config.toml
dataset = "cartoon faces"
arch = "swin"
fused_qkv = false
bias = "all"
init = "trunc_normal_002"
residual_init = "none"
beta1 = 0.9
beta2 = 0.95
sam_rho = 0.05
warmup_steps = 770
Rows from block 12 of a small multi-label image tagger, named by matrix and row number. Rows with one number belong to one neuron. Each number is 128 + 24 x the weight over its row's rms, rounded and kept within 0 to 255. All counts start at 0.
Before each neuron's rows are labels from the 100 images, of 14976, where the neuron reaches its highest value: "responds to" is what is common among them. Only what is clearly more common there than usual is listed. The data: cartoon faces.
# fc1: MLP up (model.blocks.12.mlp.fc1.weight, 1536x256), inputs 128-255
# fc2: MLP down (model.blocks.12.mlp.fc2.weight, 256x1536, transposed), outputs 128-255

responds to: glasses; cap
fc1.349 [136 183 124 127 119  93  94 138 162 169 106 158 140 142 138 136 121 118  73 140 102 165 118 149 128 109 104 108 150 126 129 113 113 144 102 109 174 146  90 106 165 149 119 125 138  89 165 125 126 127 157 119 171 154 141 136 124 124 136 119  91 169 144 130 120 106 157 154 152 126 135 127 110 178 130 129 154 126 118 116 118 143 101 156  75 142 189 146 124 125  94 121 109 201 147  87  92  99 161 183 165  90 102 136  94 170 142 105 101 150 120 129 180 115  98 139 102  79 119 147 122 112  89 120  82 139 145 105]
fc2.349 [103  89 105  99 205 115 148  99 107  90 133 129 125  92 150 123 132 128 154 150 119  64 134 124 142 160 170 157  93 167 100 129 153 160 110 162  63 142 127 158 122 110 140 118 116 160 104 122 137 144 126 118  77 134 111 113 127 151 161 159 128 135 122 131 136 172 112  92 120 129 104  99 127  79  98 131 130 137 142 142 123 120 147 104 177 153  99 105 110 150 149 125 131 131 109 130  84 131  99 121 123 166 157 114 158 107 102 145 136  98 153 142  94 127 130 135 167 168 125 110 161 108 176 107 154 133 113 163]

responds to: moustache; sad
fc1.17 [115 114 107 144 128 128 158 135  69 160 109 157 117 108 110 134 166 139 140 173 122 112 137 149 133 134 150 160 124 127 131 122 144 130  85  56 113 129 118 164 130 103 129 122 147 155 115  88 101 165 107 114 133 144 114  77 122 130 119 114 170 104 172 147 131 106  76 110 139  77 142 130 100 113 104 125 115 154 149 137 146 132  91 178 132 147 178 166 139 145 116 143 120  90 143  75 141 113 143 140 120 111 124 128 138 123 105  99 112 137 100 162 129 128 142 181 137 155 144 137 100 161 137 129  86 137 107 117]
fc2.17 [130 158 163 101 139 119  87 135 189 102 128  92 132 132 121 102  94 108 109  64 132 148 103 106 126 125 114 117 112 134 120 128 115 139 197 184 130 104 143  78 115 140 111  98 127 104 135 151 140 122 141 169 117 148 111 161 139 118 138 116  95 131  75 120 117 124 135 137 102 138  95 140 147 135 163 134 170 106 139 133 141 130 186  83 132 122  84 100 121 118 144 120 119 134  95 152 167 131 114 127 147 155 107 127 142 137 136 146 131 111 159  88 142 121 120 106 135 108 121  91 136 107 137 116 153 141 142 138]

responds to: freckles; winking; cap
fc1.68 [133 167 142  90 128  99 109 144 140 143 136 123 134 140 100 111 126  97 120 129 145 110 149 128 104 120 124 108  86 110  98 104 143 171 119 142  58 112 136 133 133 128 101 119 148 125 102 123 113 146 130 154 143 119 119 106  93 150 140 129 156  95 136 109 103 111 208 155 137 100 134 172  83 161 124 119 153 132 172 160 120 119 127 145 177 106 126  82 123 136 111 134 123 119  73 123 156 166 119 130 104 110 156 111 105 118 177 138 119 161 116 166 178 134 127 120 122 135  99 118 125 125 133 101 157 149 101 116]
fc2.68 [103 169 125 125 125 115 128 106  84 103 123 107 119 124 115  38 148 155 136 128 131 111 117 115 143 169 108 119 165 164  66 119  88  92 116 129 139 127  95 144 167 169 157 157 153 117 108 141 159 175 131 154 163 137 147 111 114 104 159 138  74 126 128 119 111 119 156 171 132 120 125  95 140  90 124 117  86 132 133 175 119 156 105 137 149 123 131 109 133 153  96 125 113 139 159  81  97 130 141 146 134 109 156 144 117 162  94 147 133 100 158 128  91 133 120 129 164 122 139  96 127 127  99 121 133 124 132 131]

responds to: laughing
fc1.574 [117 140  96  76 132  85 163 120  94 121 131 179 104 157 117 103 153 114  97 149  93 171 114 127 111 113 130 165  91 151 123 101 137 158 116 126  97 115 173 119 134  85 128 133 105 134 131 106 104 108  94 102 103  77  88  75 152 139 166 102 129 130 137 108 130 124 174  97 112  74 141 159 148 143 150 119 101 120 126 127 105 154 143 111 150 130 134 121  92 172 132 149 140 109  90 195 103  86 157 127 154 147 122 108 129 171 189 155 148 123 113 192 106 139 116 127 144 143 110 122 155  96 145 147 111 140 109 157]
fc2.574 [125 142 140 174 155  74 146 161  90 161 133 140  93 149 123 118 147 146 114 166 107 112 129 126 129 152 107 137 166 100 134 128 108 127  97 116 189 143 147 135 162  90 101 152 127 158 149  95 124 131 128  53 130 112 131 118 122 133 125 130 147 124 128 165 133 180 147 127 145 130 164 117 152 125 137 151 106 160 113 133 142 122  49 162 114 107 145 139 141 109 138 132 128 130 151 110  97 118 155 144 146 126 164 188 116  80 158 133 116  89 116 152 125 122 106 133 103 140 126 177 113 167  82  96 128 114 124  98]

responds to: pointed hat; brown hair; black hair
fc1.543 [109 169 127 110 134 118 159  93 129 150 115 113 121 120  71  92 150 115 121 107  99 132 165 160 149 155 147 135  89 170 153 123 123 137 176 127 100 159 124 147 143 149 126 122 139 117 101 158 126 159 112 146 121 135 138  79 110 140 176 105 119 134 112 125 100 102 205  95 173 135 132 144 109 144 132 155 119 108 142 151  74 142 102 121 103 123 178 153 129 158 124 146 165 109 139 144 148 162 103 166 116  72 139 156  99 110 110 143 101 118 120 137 123 138 150 142 145 152 108 138 150 128 117 160 135 150 189 174]
fc2.543 [155  69 138  92 136 144 169 108 120 113 121 144  77 100 128 151  87 115 156 119 123 104 122 145 145  79 145 126 124 127 121 127 126 152 191 154 103 129 136 149 122 135 138 126 139 173  86 160 132  77 103 104 136 111 153  97 137 123 117 168 143 124 144 146 105 156 109 114 108 131 145 126 132  90  85 160 143 140 105 144 134  94 158  81 122 125 158 147 114 139 129 124 169 130 182 131 152 125 109 108 122 154 122 141 156  91 126 122 140 142 108  94 110 137 154 135 151 109 152 166 160 113 152 159 137 129 145 163]

responds to: freckles
fc1.524 [138 173 108 115 152 128 141 147 128 172 109 119 114  98  87  93 114 133 110 146 143  91 141 123  86 116 146 153 119 125 111 134 119  78 116  90 130  94 151 132 114 144 129 130 122 113 124  71 140 176 163 144 151 111 157 119  95 144 124  95 135 132 122 117 123 108 160 123 133  85 111 202 106 106 145  93  79 125 166 117 110 161 120 137 117 136 151 102 165 124  84 128 127 136 122 125 156  84 138 108 114 129 154 138 101  85 142 179 144 131 146 104 122 111 163 124 129 141  77  82 146 130  96 146 133 127 176 132]
fc2.524 [117 174 148 106 133 112 122 135 129 141 132  92 144 132 118 128 109 127 129 140 112 163 142  85 120 116 158  81 150 142  61 128  96 100 143 125 154  95 124 140 108 130 143 175 132 102 123 153  93 164 148 112 161 129 133 125  94 130 152  82 113 125 111 198 115 161 138 134 140 140 140 148  93 138 113 129  62 153 136 156 118 143 106 120 113  72 171  73 156 136  73 126 136 149 164 105 141 130 126 169  96 102 181 127 109 111 136 136 122 113 150 140 151 123 144 130 146 125  91 116 154 104  72 117 132 127 191  91]

responds to: glasses
fc1.291 [147 136  96 113 106 121 142 142 114 109 134 129 143 156 118  89 146 130 143 128  85 150 113 140 143 120 150 151 129 120 101 140 138 163 101 143 119  94 151 111 149 115 145 150 123 103  90 101 131 147 121 183 109 136 124 101 113 111 149  67 123 191 128 103 123 101  98 141 157  76 125 148  96 144 165  90  97 128 157 130 138 166 142 149 146 166  99 172  95 133 127 139 108 133 107 156 129 107 157 127 204  79 100 119 112 152 111 125 134 127 124 151 132 128 112 135 158 137  97 105 121 175 130  98  83 180  84 153]
fc2.291 [112 103 150 129  93 129 146 129 140 184 131 113 142 146 106 141 149 139 129 150 132 148 154 166 138 142  86 121  96 122 144 130 137 154 135 100 139 128  82 166 139 141 110 118 100 145 163 132  67 130 110 141 145  88 128 136 130 116 115 157 132 129 129 105 144  91 158 164 110 132 121 159 124 207 162  87 123 159 117 112 127  61 109 140 100 154 189 106 142 100 147 126 108 131 167 117 138 135  87 155  80 101 142 143 102  82 163 109 122 118 143 117 136 110 142 104 107 140  88 104  95 109 114 125 102 126 109  85]

responds to: pointed hat; crown
fc1.90 [140 113 161 104 109  86 169 145 113 141 118  98 132 135 145 133 135 132 110 112 116 129 114 155 124 120 138 176  89 120 125  99 136 159 133 128 117 135 133 136 108 157 145 122 134 107 114 116 143 124  92 150 108 100 105  93 122 134 160  96 158 134  89 107 130 140 110 138 115  59 123 162 148 153 157 132 134 139 166 144 147 145 143 120 144 142 122 124 105  80 146 126 117 128  83 104 167  92 101 127 143 108 102 158 126 102 161 181 111 139 142 104 163 123 189 133 152 118 105 100 112 150 151 123 100 117  98 181]
fc2.90 [148 119 124 132 141 129 156  77 186  89 137 115 121 136 119 157 131 124 110 146 124 137 161 153 103 131 137 121  77 158 171 128 132 116 184 116 125 143  82 158  97 133 138 105 120 138 103 161 100 107 101 173 145 122 116 105 137 120 141 129  93 131 128 169 111  81 125 136 129 126 134 127 110 153  94 118 138 122 129 137 116  97 158 120 117 146 161 126 157 182 108 134 161 125 169 114 176 120 120 138  65 144 143 149 101  99 151  75 135 152 131 123  85 133 148 125 125 151 144 132 130  81 150 120 104 128 165 116]

responds to: glasses; top hat
fc1.270 [149 149 171 146 105 116 151 132 112 147 123 138 109 141 131 109 142 135 122 142 151 150 110  83 139 129 157 181 126 186 101 135 125 149 154 101 127 109  66 133 119 128 164 126 153 136 156 134 122 104 125 156 133 149  83 104 147  92 146 148 122 141 125 110 136 117 157 177 118 130 155 160 132 149 139 170 128 108 158 110 119 182  71 156  80 200 143 129 128 116 109 140 146 112 115 105 196 157 135 138 130  77 103 117 140 160 114 148 104 108 102 136 138 167 112 140 182  90 119 116 153 144 129  94 120 144 119 141]
fc2.270 [102 133  99 118 122 135 133 138 178 108 133 116 139 101 144 166 108 104 149 159 123 124 117 167 110 103 116  81  98  88 151 133 133 119  86 163 121 138 191 127 110 110 122 163 135 128 116 163 156 136 141 106  88 131 164 134  82 141 122 113 134 130 134 146 142 147 100  98 165 117 103  85 109 127 115 110 110 134 135 158 104  58 172  82 150  32 119 131 139 116 148 132 131 128 148 136  73 125 106 123 115 178 113 179 117 122 166 111 136 170 148  99 136 115 121 133  61 154 117 121 131 112 163 140 123 130 152 128]

responds to: laughing; surprised; grey face
fc1.580 [134 128 118  90 142  92 165 120 112 118 154 182  90 172 122 101 155 127  87 154 103 165 114 121 105 110 100 153  92 146 128 100 136 160 107 122 102 112 159 108 129  64 130 137 111 138 125 117  89 111  94 114 101  71 104  68 160 139 159 107 129 131 135  98 118 119 166 116 116  62 124 165 144 138 156 110 115 124 125 120 118 151 141 132 152 126 131 118  94 157 127 155 145 110  90 193 100  84 146 123 154 144 114 116 123 182 183 151 142 123 113 164  85 149 118 127 132 131  99 114 164 106 132 132  99 135 116 174]
fc2.580 [121 145 131 161 137  83 161 172  79 172 132 143 105 150 113 114 157 142 116 157 108 122 100 133 116 151 117 139 169 100 140 132 102 119 100 109 181 135 158 159 134  80 110 151 122 145 169  93 105 124 103  64 124  97 119  99 140 129 120 127 118 124 141 136 109 165 148 118 145 122 186 143 151 126 136 140 116 160 104 160 152 129  71 161 125  91 148 138 135 112 150 129 155 123 143 123  98 120 158 140 147 125 155 178  93  94 166 130 120 104 120 163 122 125 129 139 122 146 153 172 127 150  91 108 118 120 118  94]

responds to: laughing; surprised
fc1.164 [184 143 155  79 115 113 131 116 143 151 133 154 133  95 128 152 152  94 137 152  86 142 141 109 140 125 162 113 112 144  91 101 106 135 113 123 100 104 120 123 109 143 139 128 140 133 107 143 122 117 115  99  93 106 107  82 114 167 137 122 104 102 140 173  96 140 154 105 126 106 132 124  80 125 109 170 167 112 110 136 166 150  78 157 138 104 158 140 123 154  93 148 146 118 148 102 132 137 111 109 116 123 171 154  96  91 147  80 145 153 117 168 166 163 127 153 116 100 116 146 143 114  73 143  93 132 156 122]
fc2.164 [136 108 128 138 123 111 155 152 110 121 136  73 151 168 119 110 138 146 155 121 151 147  98 109 117 112 143 109  96  75 150 126 142 121 110 123 109 119 154 121 126 140  96 122 107 123 117  95 115 136 155 139  94  81 176 122 104 147 131 136 174 120 143 149 101 152 146 117 161 133 109 106 101  90 168 174  88  85 137 143 129 120 148  94 108  74 100 122  97 113 114 125 151 124 125 149 110 132 129 138 113 142 136 138  89 149 136  84 129 138 100 120 131 165 143 164 128 147  97 159 145 121 131 139 139 137 113 160]

responds to: glasses; smiling; white hair
fc1.712 [111 101 194 115 156 103 111  94 171 147 145 143 102 194 144 133  96 129 111 145 138  76 169 140 135 105 181 168 141 172  78 134 149 156 132 121  95 132  90  98 132 129 138 105 114 130 100 165 139  97 105  83  94 109 102 112 110 161 130 108 101 128 130 135 137 154 143 147 123 128 154 180 130 141 150 120 131 143 178 128 111  95 133 108  97 173 120 155 116 118 128 154 120 141 111 104 135 110  92 135 132 120 138 138 163 126  93 158 120 101 164 100 123 118 159  99 151  97  80  86 108 179 122 147 119 104 135 157]
fc2.712 [185 119 138 122 131 131 128 102 127 170 132 133 196 105 114 175 130 147 131 116 151 165 129 121 125 148 131 140 117 117 196 123 181 100 117 131 166  77 116 118 144 117  96  81 157 131 127 139 123 117 101 130 123 135 146 139 135 120 116 121 155 125 123 104  90 115  99 117 133 123 110 102 115 146 167 112 181 105 104 106  68 123 133 117 115 116 135 113 120  95 144 134 141 124  91 177 148 126 132 112 127 128  92 126  94 116 134 178 125 156 110 150 114 120 168 155  93 130 146 154 143 105 179 138  98 122  96 124]

responds to: moustache
fc1.23 [105 120 110 140 121 144 157 133  92 130 121 156  99 115 118 131 158 128 149 203 119 102 144 136 138 125 145 141 142 127 154 103 138 129  81  69 126 140 107 174 142 109 131 133 149 140 122  85  90 166 102 111 145 147 143 106 123 129 112 119 156 122 168 134 122 103  92 113 146 102 151 125 103 117 114 126 111 129 127 120 149 122  90 179 113 156 182 165 128 143 111 140 121 110 141  68 111 123 144 143 122 108 144 128 130 140  93  96  91 145 102 149 139 121 134 173 123 150 134 139 135 151 139 111  62 129 106 115]
fc2.23 [134 134 152  99 131 129  99 121 170 103 127  87 159 128 132 108 100 146 118  46 130 159 104 115 126 116 132 121 129 122 121 125 112 130 186 184 127 105 159  79  98 137 135 122 132  98 138 162 139 127 145 168 110 144 121 155 132 104 140 112  92 125  70 130 141 138 141 139  96 159  88 111 149 122 156 138 152 118 141 138 133 122 178  75 150 110  70  90 118 111 158 122 125 137  97 161 154 130 107 130 130 147  97 110 145 128 147 146 140  93 167  92 117 133 109 123 134 124 114  92 139 109 132 127 163 137 140 144]

responds to: laughing; purple face
fc1.333 [134 151 166 132  90 141 129 163 102 138 114 133 113 145 100 125 150 118 145 138 114 145 142 103 133 183 121 111 120 149 134 121 157 123 161  78 138  99  84 156 127 167 151 127 116 106 120  65 136 109  57 129 156 127 114 131 123 143 123 145 127 115 136 115 112  71 127 103 110 159 133 105  92 171 120 161 121 123 111 130 105 160  97 146  89 138 160 135  98 126 132 148 133 120 146 141 137  80 149 139 121 105 132 129 120 140 118 135  90 181 127 172 123  89 160 137 168 131 126 156 158 101 115  96  88 128 110 117]
fc2.333 [130 122 146 120 136 106 105 146  96 150 136 160 117 111 141 136 149 143  93 127 116 124  97 171 128 111 126 113 120 123 114 131 128 152 124  98 108 138 141 118  93 124 145 152 130 128 106 111 124 149 176 167 123 104 108 113 160 141 162  94 139 130 130 116 106 133 112 128 156  63 134 101 123 124 143  69 157 133 166 111 183 122 140 155 181 142 110 108 146 113 128 135  78 123 111 143 117 121 142  86 130 125 127 171 123 167 122 138 131 142 148 116 140  97 127 143 164 124 141 116 127 130 118 171 129 129 153 125]

responds to: freckles; moustache
fc1.371 [156 147 158 146 154 111 127 162 157 135  90 150  70 143 116 111 152 132 125 132 146 119 143 130 142 165 148 174  67 138 123  83 120  92 129 123 115 111 156 132 120 121 122 141 139 130 147 115 111 159 150 145 104 152 112  79 125 144 143  90 131 141 115 139 118 104 140  89 122 113 100 121 111  99 132 113 128 128 167 127  97 200  98 130 151 120 123  85 148  90 125 115 121 154 106 161 134 106 154 103 138  96 118 135 135 101 131 121 122 163 188 148 104 106 131 127 107 130 102 107 124 118 117 120 155 169 159 154]
fc2.371 [109 141  56 159 102 150 166 127 135  69 127 112 143 121 105 159 103 114 135 114 107 136 116 122 121  86 116  95 147 117 169 130  73 178 160 161 162 159 155 144 130 151 160 158 151  70  91 161  89 160 128 132 127 132 170 148 130 109 138 126 116 125 112 162 122  85 102 110 130 150 121 145 124 134  93 153 122 110 110 104 150 118 154 140 117 104 161 121 106 150 131 129  99 132 165 122 128 129  97 142 104 145 128 125 120 104 120 120 126 115  84 101 164 151 131 126 167 169 161 114 177 110 139 132  94 131 165 104]

responds to: moustache; pointed hat
fc1.33 [115 122 156  89 129 140  74 127 151 143 156 188  99 102 104 118 111 127 154 110  59 120 125 116 147 140 115 130 117 140 140 146 107 105 144  96 126 138 139 115 144 156  69 103 146 111 140 111 159 135 150 147 150 143 117  92 142 133 133  83  80 147 135 158 140 130 135 112 154 167 129 116  95 131 134 181 116 132 157 126 107 182 113 119 129 139 123 171 132 152 113 136 149 118 163 115  77 122 191 143 155  51 131 148 137 166 108 111 138 133 108 170  85 142 117 141 128 110 136 135 139 151 126 116 147 179 161 140]
fc2.33 [103 123 115  98 177 121 187  81 124 125 122 108 152 138 159  95 101 130 109 145 115 117 178 154 131 127 157  99 156 158 106 130 115 109 166 174  92 119 124 154  92  91 152 190  97 153 117 174 118  98  86 111 118  86 148 138 117 168 126 133 140 136 115 146 110 168 182 110  90 131 134 133 144 122  89  91 111 118  80 158 131  95 102 147 147  99 142  69 120 148 116 130 156 142 130 138 157 120  73 130 124 132 162 139 112  72 110  90 135  98 166 149 118  97 136 125 119 128 100 118 140  83 120 150 155 125 133 123]

responds to: freckles; laughing
fc1.236 [114 140 116  88 145 106 110 168 128 134 130 111 141 144 127 128 103 144 140 153 101 149 147 115 100 131 146 110 147 111 103 124  87  81 124 121 154 111 167 169 121 117 118 135 102 100 124 144 110 187 168 109 134 118 120 129  93 126 156  70 133 107 132 131 112 187 157 129 117 138 133 134  89 140 119 117  36 144 145 167 139 133 119 111 153 109 161  77 160 114  95 114 125 161 140  89 140  90 140 144 100  68 190 136 133 132 141 129 139 116 132 123 158 137 146 109 123 120  78 121 145 112 102 107 136 135 144 106]
fc2.236 [118 179 130 141 124 122 107 159 137 144 130  86 137 125 103 104 111 138 142 140 132 172 138  81  95 111 144  72 149  97  92 129 101 110 119 111 164 114 110 136  96 139 128 138 111 126 133 124  87 171 145 153 173 114 155 136  92 129 135 103 123 119 137 212  88 144 132 135 158 117 135 165  87 158 121 156  83 111 127 145 112 139 115 128 114  96 160  62 147 166  77 129 116 154 162  93 127 120 109 145 102 130 175 119  86 126 154 115 123 121 141 115 172 143 130 128 126 133  80 103 138 115  91 139 124 138 176  89]

responds to: glasses; a mohawk; pointed hat
fc1.653 [130 119 136 127 143  86 122 106 148 160 128 127 136 142 127 149 115 123  57 111 107 153 139 156 144  95 152 161 122 135 104  88 137 187 156 103 152 125 120  80 152 117 105 102 100 134 123 143 118  97 135  80 124 133 132 105 145 147 163 111 106 117  85 158 101 139 124  93 123 140 126 180 129 148 139 122 158 143 157 122 178 114 136 150 107 136 125 177 167 115 152 127 110 119  83 171 162 127  77 131 116 135  94 153 168  83  92 102 136 108 163 148 146  86 166 117 138  78 133 127 124 155  83 148 110 121 137 128]
fc2.653 [167 169 175  85 138 121 154 141 111 119 130 165 134  69  97 182 121 156 123 180 158  99 133  67 116 121 152 154 115 132 136 129 120  85 128 143 140  79 133 139 108 155 124 140 171 114 162 118 153  90 145 160 177 142 124 100 151  92 110 139 132 127 147 155 152 127 138 118 146  92 133 127 127  99 110 122 120 171 136 140  85 150 133 116 121 109 131 129 170 122 124 129 168 125 159 131 145 118 163 123 110 140 125 152 141 137 158 176 117 151 163 156  91 108 138 156 111 142 159 121 126 110 168 147  88 117 158 115]

responds to: glasses
fc1.60 [127 134 114 116 139 100 136 106 156 155 128 114 102 151 114 101 136 119  44 156 120 137 152 126 145 102 122 136 161 131 149  91 125 148 124 138 144 130 102  81 145 127 104 156 149 102 138 140 121 112 167 122 164 155 165 107  96 133 134 110 113 145  84 151  72 119 172 112 150 124 118 149 124 132 126 102 126 156  93 124 131 136 122 170 105 129 126 116 132 132 110  94 171 147 136 113 135 117 133 110 131  90 120 157 147 102 115 100 123 121 156 141 125 124 119 176 130 146 114 175 128 125  81 148  94 102 137 110]
fc2.60 [122 158 110 146 138  70 140 109 111  87 131 157 124  96 146 150 171 145  90 152 152 103 152 154 146 144 155 179 126 175 134 134 145 108 118 155 126 159 170  95 118 149 157 157 130 119 101 164 119  84  71 120 111 117 160 118 126 121 170 118 122 125  92 114 134 140 111 131 100  75 114 100 158 116 115 116 140 190 153 138 103 137 141 145 146 171 136 128 136 106 143 129 109 113 111 129  95 119 105 123 114 150  85 106 139 126 128 143 121  76 146 132 126 147 133 136 138 145 137 130 117 128 152 121  72 115 113 160]

responds to: pointed hat; grey hair
fc1.373 [121 114 144  62 135  87 119 117 174 125 118 149 132 104 148 125 125 104 111 112 115  87 132 110 164 127 161 133 113 176 122  97 128 137 124 158  85 124 163 152 189 119 107 112 179 129 106 168 159 128 136  59  72 126 151 134 100 134 111 136  88 128 101 133  95 127 149 131 164 154 126 127 103 128 119 142 128 162 161 167 109 101 127 118 133 117 113 182 146 107 130 117 154 113 109 158 111 149 105 138 129 134 114 172 153 130 127 141 125 102 154 124 120  97 116 118 128  96  93 127 148 143 129 116 129 149 126 143]
fc2.373 [142 183 162  71 116 159 127  97 149 109 123  95 109 137 125 154 101 147 106 124 127 154 140  93  95 112 139 168 148  80 147 118 143 121 107 120 132 101 163  80 119 152 168 170 105 137 161  98 147 130 125 166 167 128 172 105 139 137 136  77 134 135 139 146 109 167 162 104 103  67 171 144 124 118 125 131 153 105 103 124 131 143 142 148 106  85 125  87 129 101 125 129 168 122 108 140 143 122 134 114 118 115 148 133 135 131 127 127 130 130 125 111 124 161 133 132  93 116 173 137  99 105 130 174 133 124 181 140]

responds to: moustache; surprised
fc1.744 [125 160 112  96  99 103 105 136 129 118 156 122 142 118 128 146 194 131  96 193  85 149 100 112 134 118 145 130 130 147 153 107 115 110 178 131 165 149 125 148 135 141 112 137 131 115 142  98 141 168 123 150 148 138 110 144  96 125 169 158 131 143  96 112 125 168 161 109 125 116 130 117  94 120 128  98 118 146 125 123 107 124 100 126 115 100 162 136 151 140 115 138 127 138 129 153 108 105 166 116 124 131 114 176  74 129 147 119 141 153 118 157 133 139 103 136 133 130 122 167 141 121  79 106 134 137 138 109]
fc2.744 [ 76  97 128 138 158 127 152  83 121 130 123  67 154 138 140 130 118 149 148  97 184  96 155 127 104 107 132 130 122 117  94 132 203 142 123  91 111 117  69 164 138 110 118 104 109 188 140 119  91 100 132 164 136 128 157 135 123 126 109 154 161 124 150 119 105 107 122 135 152 123 151  94 120 153 102 113 115 100 122 145 140 122 169 119 103 127 118 117 166 104 124 127 164 131 107 101 175 123 130  98 102 159 131 111 160 116  90  71 135 125 133 127 125  98 179 124 135  89 140 179 124 120 159 156 148 132  87  75]

responds to: freckles; smiling
fc1.758 [148 157 150  99 114 105 114 122 153 118 122 125 140 131 188 114 123 136 134  93 138  92 113 138 130 143 102 116 123 156  97  97 151 127 129 141 130 133 127 155 153  98 149  89 130 122  92 157 106 139 138  88 132 164  94 111 119 166 169 138  76 120 124 121  73 125 151 156 130 146 156  90  87 168 119 136 143 135 159 173 110 104 146 148 136 110 135 143 131 131 129 110 169 121 128 114 118 164 134 142 117 120 120 153 125 136 122 119 129 130 142 129 174 115 121 104 182 111 144 164 153 118 138 101 149 132 120 118]
fc2.758 [ 75 195 108 107 148 152 106 139  80 115 128  94 118 107 130  83 116 140 114 137 111 168 152  91 140 127 164  90 177 126  61 132  83 105 130 118 144  99 118  89 121 179 140 167 105 136 119 163 146 130 131 168 190 132 181 138 110 135 158  84 136 123 125 169 121 135 147 146 131  73 112 126 110 104 133 117  81 136 138 131 116 202 130 135 121 120 142  96 138 123  93 126 124 141 154 131 133 129 134 146 124 134 159 122  98 137  91 100 120  98 147 109 143 139 112 140 125  91 109 102 110 127  82 136 137 124 176 134]

responds to: pointed hat; crown
fc1.466 [124 111 168 144 146 132 134 149 180 123 120 140 118 123 123 123 166 127 132 164 120 145 161 120 131 167 153  75 129 115 129 139 123  63 204 107 156  96 109 126 122 123 101 112 122 120 149 120 100 131 118 167 168 143  88 108 146 130 116 115  95 117 147 163 136 128 116 146 133 121 140 139  79 134 142 142 100 122 132 188 121 146  97 126 127 132 122 130 138 149 149 150 110 155 168 112 149 125 121 106 143 105 133 157 126 121 150  97 115 169 155 129 117 146  99 146 116 111 118 102  71 134  95 125  96 133 191 106]
fc2.466 [118 144  80  81 117 125 136 141 106 141 126 119 149 168 119 140 158 120 140 143  99 167 141 123 143 148 166 148 116 120 142 132 135  98 105 118 183 112 127 124 123 142 120 114 104 164 125 121 101  73 102 136 153 105 134 106 160 102 111 141 103 135 152 144 117 112 148 118 151 154 175 108 144 103 117 124 108 129  96 118 108 157 132 105  91 122  81 161 174 132 114 119 188 108 159 181 154 127 154  83  85 176 160 149 106 127 103 139 135 122 158 156 101 108 194 144 179 102 152 150 135 113 125 132 112 115 136 106]

responds to: freckles
fc1.191 [106 115 127 128 164 141 101 102 156 111 129 105 114 190 175 121 140 146 142 139 128 133 186 129  94 160 107 117 157 131 122 106 162 121 109 119 134 152  78 143 136 103 141 118  85 117 135 152 116 115 110 103 165 159 124 143 134 129 131 108 106 130 124 138 107 142 115 131 156 125 141 144 101 162 132 117 140 130 110 124 115  94 147 164 127 169 155 124 166 160  95 155 166 141 128 125 133 147 115 149 112 102 149 138 127 140 102 114 124 103 105  87 147 127 156 121 123 109 141 131 105  83 112 139  89  96 124 123]
fc2.191 [ 72 116 141 126 106 140 101 123 139 105 126 129 140 132 104 119 108 138 139  79 143 174 120 118 120  60 100  97 143 128 127 132  99 168  96 162 114 128 165  86 113 134 113 160 120 120 130 143  87  97 163 175 115 108 159 155 118 111 130 114 143 125 114 122 125 139 143 138 124 135  98 124 159 137 143 171 117 121 131 103 146 131 162  73 147 113 101  77  95  98 129 130  77 140 114 142  80 127 101 124 139 149 131  87 140 127 143 131 128  69 153 120 146 144 123 122 168 134  82  89 138 122 150 142 105 144  99 150]

responds to: glasses
fc1.503 [150 150 119 104 132 128 135 132 136 125 129 124 124 145 118 101 151 128 135 131  75 139 128 127 151 111 168 148 131 126  93 149 149 172 108 150 113 109 143 112 147 115 136 157 128 108 100 112 137 141 114 158 105 142 117 111 120 117 133  63 130 168 123  92 115 103 104 125 172  80 124 161  82 162 170 108 114 143 151 133 110 162 163 139 150 169 102 181  94 152 135 159 113 142  92 150 135 102 142 124 196  82 110 131 120 141 106 121 128 113 120 148 120 130 103 132 147 134 102 108 122 169 125 107  65 175  78 142]
fc2.503 [120 120 141 132 100 136 139 126 148 192 130 103 155 161  94 154 140 151 117 137 137 156 146 154 134 151  91 133 111 101 149 128 142 153 125  95 164 133  76 152 129 141  99 118 113 143 154 119  81 134 115 151 149 106 116 143 116 115 106 148 135 128 121 121 136  97 144 154 114 151 131 154 118 210 156  87 128 139 121 111 138  58  92 160  81 127 171 108 150  91 153 127  94 125 149 115 155 137  90 159  88  91 126 136  90  87 153 113 122 145 126 116 135  99 146 112  84 133 104  99  79 112 109 125 108 121 111  75]